A small spectrogram diffusion model, trained from scratch.
Training: adamw at rate 0.0016, 15500 steps, batches of 128.
Rows from block 4 of a small spectrogram diffusion model, named by matrix and row number. Rows with one number belong to one neuron. Each number is 128 + 32 x the weight over its row's rms, rounded and kept within 0 to 255. All counts start at 0. Numbers have three digits each. After the name is the row's rms in percent of the matrix's.
After each neuron's rows are labels from the 100 clips, of 14976 (inputs lightly noised), where the neuron reaches its highest value: "top examples" is what is common among them. Only what is clearly more common there than usual is listed. The data: single notes of 20 synthesised instruments. In brackets: how many of the 100.
# fc1: MLP up (model.blocks.4.mlp.fc1.weight, 576x192), inputs 128-191
# fc2: MLP down (model.blocks.4.mlp.fc2.weight, 192x576, transposed), outputs 128-191

fc1.537 099:102071156082131116139148106124165175122132106168133143117115116166117123102113132115150178041190157134083102160130133118082149098091152105078166121146095146104149087112135155181111168187109138
fc2.537 095:150133159067107127135130117137117124126099127097145141170123095071100133097134135104121117124137174103130120163193093161164122138182146082221099100132158117119154087132155099147107108133126123
top examples: octave 5 (50); E (30); B (29)

fc1.528 100:184143156105171140133128125139081167131120097153100190154186089136092115072145071130167114162119130175084088128129154093118146144062139124148090173163107164135196124109116170136108150086143108
fc2.528 101:131161078159149078161122157103116070127094153136144117149096178140075125049134121128154118070166147071080114152099153145103153140154095112160134161129135088092089141160183127127127102137062156
top examples: octave 4 (68); A# (45); note: A#4 (44)

fc1.221 106:113120112109162120131138218110147166133089116100103099044127104140077105064109096106186156145141151127121134149093123135149160191089100161134158127197103178093125133123109169106116153105167124
fc2.221 090:159143140086183065122102149131133140175103133096117103126132078175179102106137064125166114153135176091144135074114146078082165208109110155127122056227131155078122179151156134109149141076193160
top examples: octave 4 (84); G# (64); note: G#4 (64)

fc1.438 110:095050149141130120097143188134102112115093124102145107072151141152136123089118100082081152095119108192111136191160123156120169142087120123179163148091084147122152147103145097081091212123133168
fc2.438 107:124105145128138082095136128146144073106090121088135102140151061149079052124170141164169159119149086084150119121106141150173129109138112071093150099088138098168106087175128130160101126090101120
top examples: slow attack (91); octave 2 (78); saw pad (71)

fc1.355 118:081156158152131086115162076103124117117160179145138087082144175093135175144128148142157109095127094147065089183096118144079154190097127142101089154111199105083159083081090125145096167071134180
fc2.355 106:130079102092080065102149152107162101100159119126142076158092116127087130113119141124094102137179164143104118173123195104079134158123127113141099153094161083089091118098139162145131143103166124
top examples: octave 5 (66); square lead (25)

fc1.190 098:121101106174170120165138115133167083128108119140108110108148154137089129151046107137229126141172126200114050173115136094126174138097123186119115141106135169177154145120172179110109169100120109
fc2.190 110:127143051212137181146119163159126139178084127117107119115167144139170158114115175156168127140150081118131123159100112127166083119106126141157087153110210139132090165166080153056134099152124096
top examples: decaying tone (78); mains hum (26)

fc1.7 087:129140219124139161111164158111083072152169109099127160176168103121162125096160143135102120137100121117148133130166099103119162154115183104092112141101124176097163093104118087091081136118137154
fc2.7 073:071130119068064076109148153144119170091129174136140102180150088181154127139121090188119085110106124107168095075094131103155089142120144166159100110174160157170124148155082096131180074201141134
top examples: reverberation (87); text has "room" (87); text has "reverberant" (87); vibraphone-like (27)

fc1.567 087:079117155099109140214118109081104178086089144163154124110080104137151114095139120152128104132160150171095098165145070152079150117107181058099095110137135194093093162098126131095194113124167176
fc2.567 086:166192144170134176105165088175165145150105148099144099155171091109110128144098138142138189136057151128095156114154124072145095103147114146135089081130083113138161100176124113110123103082031161
top examples: reverberation (81); text has "reverberant" (81); sine tone (48)

fc1.417 076:112147188136127075139148180143164146090198118121116145129126134157143129215075137120124103148101118092097139091140157126087121118090154112057133144131176113162128187102097120123147133112180144
fc2.417 080:162115147115151159095115080107130115165066130148075120132208107096135129063110154099158101153094130183111114105144132085150125172184090098177109137156128101072135098150116129138100161163082116
top examples: square lead (33)

fc1.348 103:123127099089090116158067156100146162115061105126083058133156090145140161159088068125181151174097122159081121081164123085115099085119146152169123139152150123128140133089132140113167154109089174
fc2.348 107:140138107161118146168035181087146136147170117122098090126130102141205107131142084145154087141145171143098146135133099088121201154086072237114119115126096121104182071173152109072149087120123122
top examples: octave 4 (75); C (71); note: C4 (64); trumpet-like (30)

fc1.272 088:115120112179099140141125117097111121148066145144105137113082138082140139105099184152123173081168128115120101114102117095116163105190140133142091133084137171128138027101165146082166141156129113
fc2.272 087:137095099163146150121099093104120188159100151120091097112139159083135116125116099141114071139176084121111094119145100146120143117189119154132085128159082134094123105126164137102106108186127117
top examples: square lead (34)

fc1.223 086:071117091126100099187134088130060120161141117075087088159088095108161058063101187136109084102159116139106127128174200120095161102124153111111076157095175119202169100124123068106148154162114082
fc2.223 080:141129170087147156100174175092194157101128133140198168087083132148073099086130099117152090087139081079121119162111090151139177169164117110128119101121087126174046155147134144137156104098101191
top examples: slow attack (53); octave 6 (43); string section-like (34)

fc1.500 084:123054116107093140152091069127093128143142167166140144101107097084154116149146153163100135053140082160167216154127100112099193080159147205148147116103136157127113143129135166116072157129152136
fc2.500 086:094144096153198126125186104071142091107099127082177153121110137101096127144170137106085124106148161158124165173125147107120109183143068077077149130100131134104112154141151132130117187170153102
top examples: slow attack (42); B (35)

fc1.185 099:109114124159102088122121129073140094125081085129057077122066110180162138103105112127124155149148036133139096119186092135071149123127175088151113138058168144182129111124147116145119147209123154
fc2.185 104:081132167068158128098141132119140153172130108165195125087124167069091171112106153138087189116107104126103140173158147156126160127125158184077131066096165108146165148151135197165099072039092082
top examples: slow attack (55); text has "string" (33); octave 6 (32)

fc1.467 088:088065072148156112102107108163135166110086128112187109128157100116084085144090130154114091164114119173145146165120105159126144164097164093142119123161166170131096127118136038096182107107081158
fc2.467 089:177091108192098090116165139121141161166154120151181102123133109157107117109134124103127098141107148178088168167078151155138095129151128123116137087129132149145112113151150088109129099100118142
top examples: square lead (41); sine tone (32)

fc1.130 122:057130130168167082176171120121102134116113151112090166086080161159144127132080163163111094127130096197077070133118142103098157170064123169134080133135139170100156104099129171127137155085151161
fc2.130 109:190162108152122150081099185120138149194136085137150079146168078152164092100136108138149180107112117104190163145136127131153090158154113109113162153155086123146097168134132092128117119178089104
top examples: square lead (39); sine tone (30)

fc1.429 117:135069154136132137095172142154076182074120136109142052128158163149120069145058095169145093125084089176162098180143072118127170124114125088160123120104151185163110108130126108151194086084140134
fc2.429 104:121145108137090134106132167106203110180134122108101119129091159087099144108162114134076180088116085114174136126136142120136051133130124147165133128133090125056162138162181081154117156112091150
top examples: G (42); slow attack (38)

fc1.172 085:069063089169089116113191092129080134204099126138108084086133136093161109090098127164103134069192046184191175186129110134108141109189139144146129103150168170073118189123119085177101162117157141
fc2.172 086:100111174095117156075120118106134230150104150160125143128109151043107107161169130118130122114140169100113090132158185172101144151178128174119119139171149118156112145138143118110083147145114073
top examples: octave 5 (64); mains hum (30); vibraphone-like (26)

fc1.492 088:063080084124129058106139143109136070128136122090164073162116105111112031047134139124101146072110077128136169157176132172119097116127151110155094167129171163110142107148145032142097072112152124
fc2.492 094:156168141171119180079133104101081176188146120213117183122146124146065178193109177099189116140155130153107081135107144136122149147108162150100131103146155112156108144106109176108158166146112083
top examples: slow attack (66); octave 3 (50); saw pad (40)

fc1.374 098:114026147133166160128158150141172141159125154152131162072140153148160161159046071117174179119075065143133090187057057104147119175164137157121167143102098163123096168096163108103170146161119161
fc2.374 097:124090109093115121068057162123172118073085130185174084054162115094103077166087102125110148107134150126160159151105113188118107113134159122107112151163102128189099144115152104170100142057148151
top examples: decaying tone (98); electric piano-like (30); instrument: harpsichord-like (26)

fc1.38 130:089132225130124180168133070135120117134120097088100108063101154144145138144070130165117126132079118146091155176110098157103147131094145166123081170213153146088190136100118094138095135125115222
fc2.38 118:035072171143120142138105092147134156103151138105120152102134131118128122131102155160073096152107113206134161125123113110147150115095184132148090151156129119156097098152191135152142120094086150
top examples: square lead (59); sine tone (31)

fc1.428 084:101114141145131131202096105128092111181118144095158155129087129119178125104150182149135156099125081118080105120187116144047116141124148176151148158124099120139128113120151185073159155104158120
fc2.428 078:161099108164089092115081143097157158068113148159207150119158148149130132149160105087066129129168092144114153071124156116120088130152138174103105098137153145195116154143138097138156140072149133
top examples: reverberation (71); text has "reverberant" (71); text has "room" (71); harpsichord-like (32)

fc1.455 116:105110131111095162169154127081159157117152106086139162156148146198165161082128159167143164117120077137103100134146064091108163156125208093188113111115164167118170145086078069124147134155138119
fc2.455 125:114129168155127129211132125140076135156176099092140129148151151111179173111117158119150105123156160094126093073120132168141149096086157123187105107185131109146189170137095147155140160183191055
top examples: reverberation (100); text has "room" (100); text has "reverberant" (100); decaying tone (95)

fc1.414 089:121188138125121123124136127127114156170140113099111064095195147164142156058184135187095134123119124120151144156131074131131100141075106108093139145174082144077114161109128118125115133072190163
fc2.414 081:235175047163131136067117120140163096145151093166128157111178107125071151142116140125181120163141159114111120110075114138143141099158089116178132113125133163129103143131157177141152141106167158
top examples: octave 4 (66)

fc1.493 107:081168154159116085186108179098106149124135091154152085100192144136148128058133171105100155064135122161173151159170154177084117105128101155070098134141178139094125144112121105143145097114130173
fc2.493 101:111103129150099141038107123171145136149109158154081149123161167045102147155139112144150136144151140112110092088116177108133170107126134192148152116163081192180173150137165122127120224161148123
top examples: octave 5 (65); mains hum (58)

fc1.566 113:079186198122168117119161165102106154141148197103124079154086149091146109151146139174089128144094121114134138122126063140154111130183107137137148162147204182065121099092052112138104077126086136
fc2.566 110:136118138111101123146134106134094168087077129058145114089146085159107079124109154043143093139159141190088163145123149128136148166079152130104091105174077138164067153152142161124159150075152121
top examples: octave 4 (60)

fc1.344 086:039128125113127151145118092089145145161074121105139102090114145146172074156140095126128136097109096129144169151096153112088110171105134141084090154238123152130069147091133134103130081146107114
fc2.344 085:158108039139116128176179169072115100101090122174134102072075133096163088169145110090081075113139158136088129161100178150172136096170142124128164106096091128101074150163122152093105115176142090
top examples: octave 4 (72); mains hum (39); A# (32)

fc1.89 122:145146129189154119087159134088096127122087073154126210131179123106147126138110149111188140119145086147168170170115059157076166126089143141154111104102187145144101126085115113053124153101157179
fc2.89 135:186122158131167133184159081113071120086138107145150139143164153104175127138170161105119180109157102126139148136111098123135106104135113120099132135068145165129069141162135173171132087107105129
top examples: G (58); note: G4 (58); F (42); note: F5 (41)

fc1.181 105:091209123159140106076076138140123154041115123162097110171156116132091125189121136101190138109139143116087166155137141105149117126090170068115129162205164159131155092099167115125122131148148096
fc2.181 099:188140117117104101083132208128112123170090101102129144192117093124190109137138161173152183150106111110162105051129121130138050150122100133106153106132124124093164120128090055114122140149125139
top examples: slow attack (61); octave 3 (51); bowed string-like (29)

fc1.549 107:098173109140122119186080074128126156180138167091161145059125156155149124120041147185140125143092107182114089130116124106100144136105162106091076161165131172092176144105138113136121108063165101
fc2.549 102:138097127087184023117124148138124092121154107079143085197150109132128131086146099167193105140169090099186127135123136195079084160081081075095200115111146133134137141183118102128127124196158122
top examples: square lead (57); organ-like (27)

fc1.6 089:130097112120147101134158104141140105206089149159146128110148174128116126119067118082148213103082114142106089139166118103129158129144109154104148188126112126177172166109159128130082123161181160
fc2.6 085:198135093141151167112072136110200110102149124185152142162157123131050156112151134069103072119115142079089120124062083117112172098135101137196130128136091152135181127175178147162132170058141135
top examples: octave 5 (64); trumpet-like (62)

fc1.547 132:096123138102101107135114075121106174135167123139110152067159126108118146059115103121136188136116102146086147127133138117053154149077116172108104171118145131091197111124089150168089159080159157
fc2.547 136:149123155141101148143115118159138104109187125068101176141073180121133137137126153129072138159118150212168156099189161142176128151071122155120102146126079127065158105113176159164104149115168156
top examples: square lead (29); trumpet-like (26)

fc1.408 084:123125122130108097103092161088132075114066105151092145183103145102141143110086127061089147119134069190165086145148138142125112164135123181128105139071150148153223068119099054099087134125072142
fc2.408 079:126123116115144093086103129131083153162133141079138108108123072137148095128142122182147118103075117101149143113147125126148135087083169038084169155169071139108100180184118119165139127206163163
top examples: reverberation (85); text has "room" (85); text has "reverberant" (85); G# (32)

fc1.431 098:105115102134161080063043114178119111042100124134110124140165069101073169145134112089141154079192135153117114210163148142128145137070200084155116145137132141135125152119168128125160165109142060
fc2.431 097:132137125129080139163122171087160146197118119140174138088116145147186120163092114136114137100096073169161096110103105125160110154121123170154120118115072150161098149139114161151133126114146116
top examples: slow attack (82); octave 2 (50); string section-like (47)

fc1.461 087:127096148142157135103152136151151108119144090140103130141191160153102111170126169112117191119146105148123208162136042087105102154112166094163096127111120133059131030103096099164164133173119142
fc2.461 089:099103056180205157211102112128100110118088135100134187111118128166161131159080150127110162112151148103159165154077142130082138163121142074064127111154101118101105166230115092103155152137141123
top examples: octave 4 (77); D# (47); note: D#4 (47); note: D4 (27)

fc1.63 111:129133126097151092175160122111178216085100161204115159121134129135121085128134142094128163165104086122078118139104080149116133140083073139115141108131164110112079143119076159161157123166151139
fc2.63 103:119165104101157120072152101119139126102113155157180132153168080104069099164156112114162162118112124073070141119148104167101058117143094104094151088155150093139144090206106101125093113129140165
top examples: decaying tone (93); harpsichord-like (28)

fc1.445 101:101073118114069113128160078175155189072155079159049124123131112110117168114149136103106144119101100181152126111168052159155186137093137111097169080168144144117115179095142186127123140128111169
fc2.445 095:132183133144165148123135150157097124123057181072182113153145125133162114118157098166161150137109163119135166142075201165106074075148181155183136143108099167149163139135138151161144132119117144
top examples: octave 5 (76); trumpet-like (33)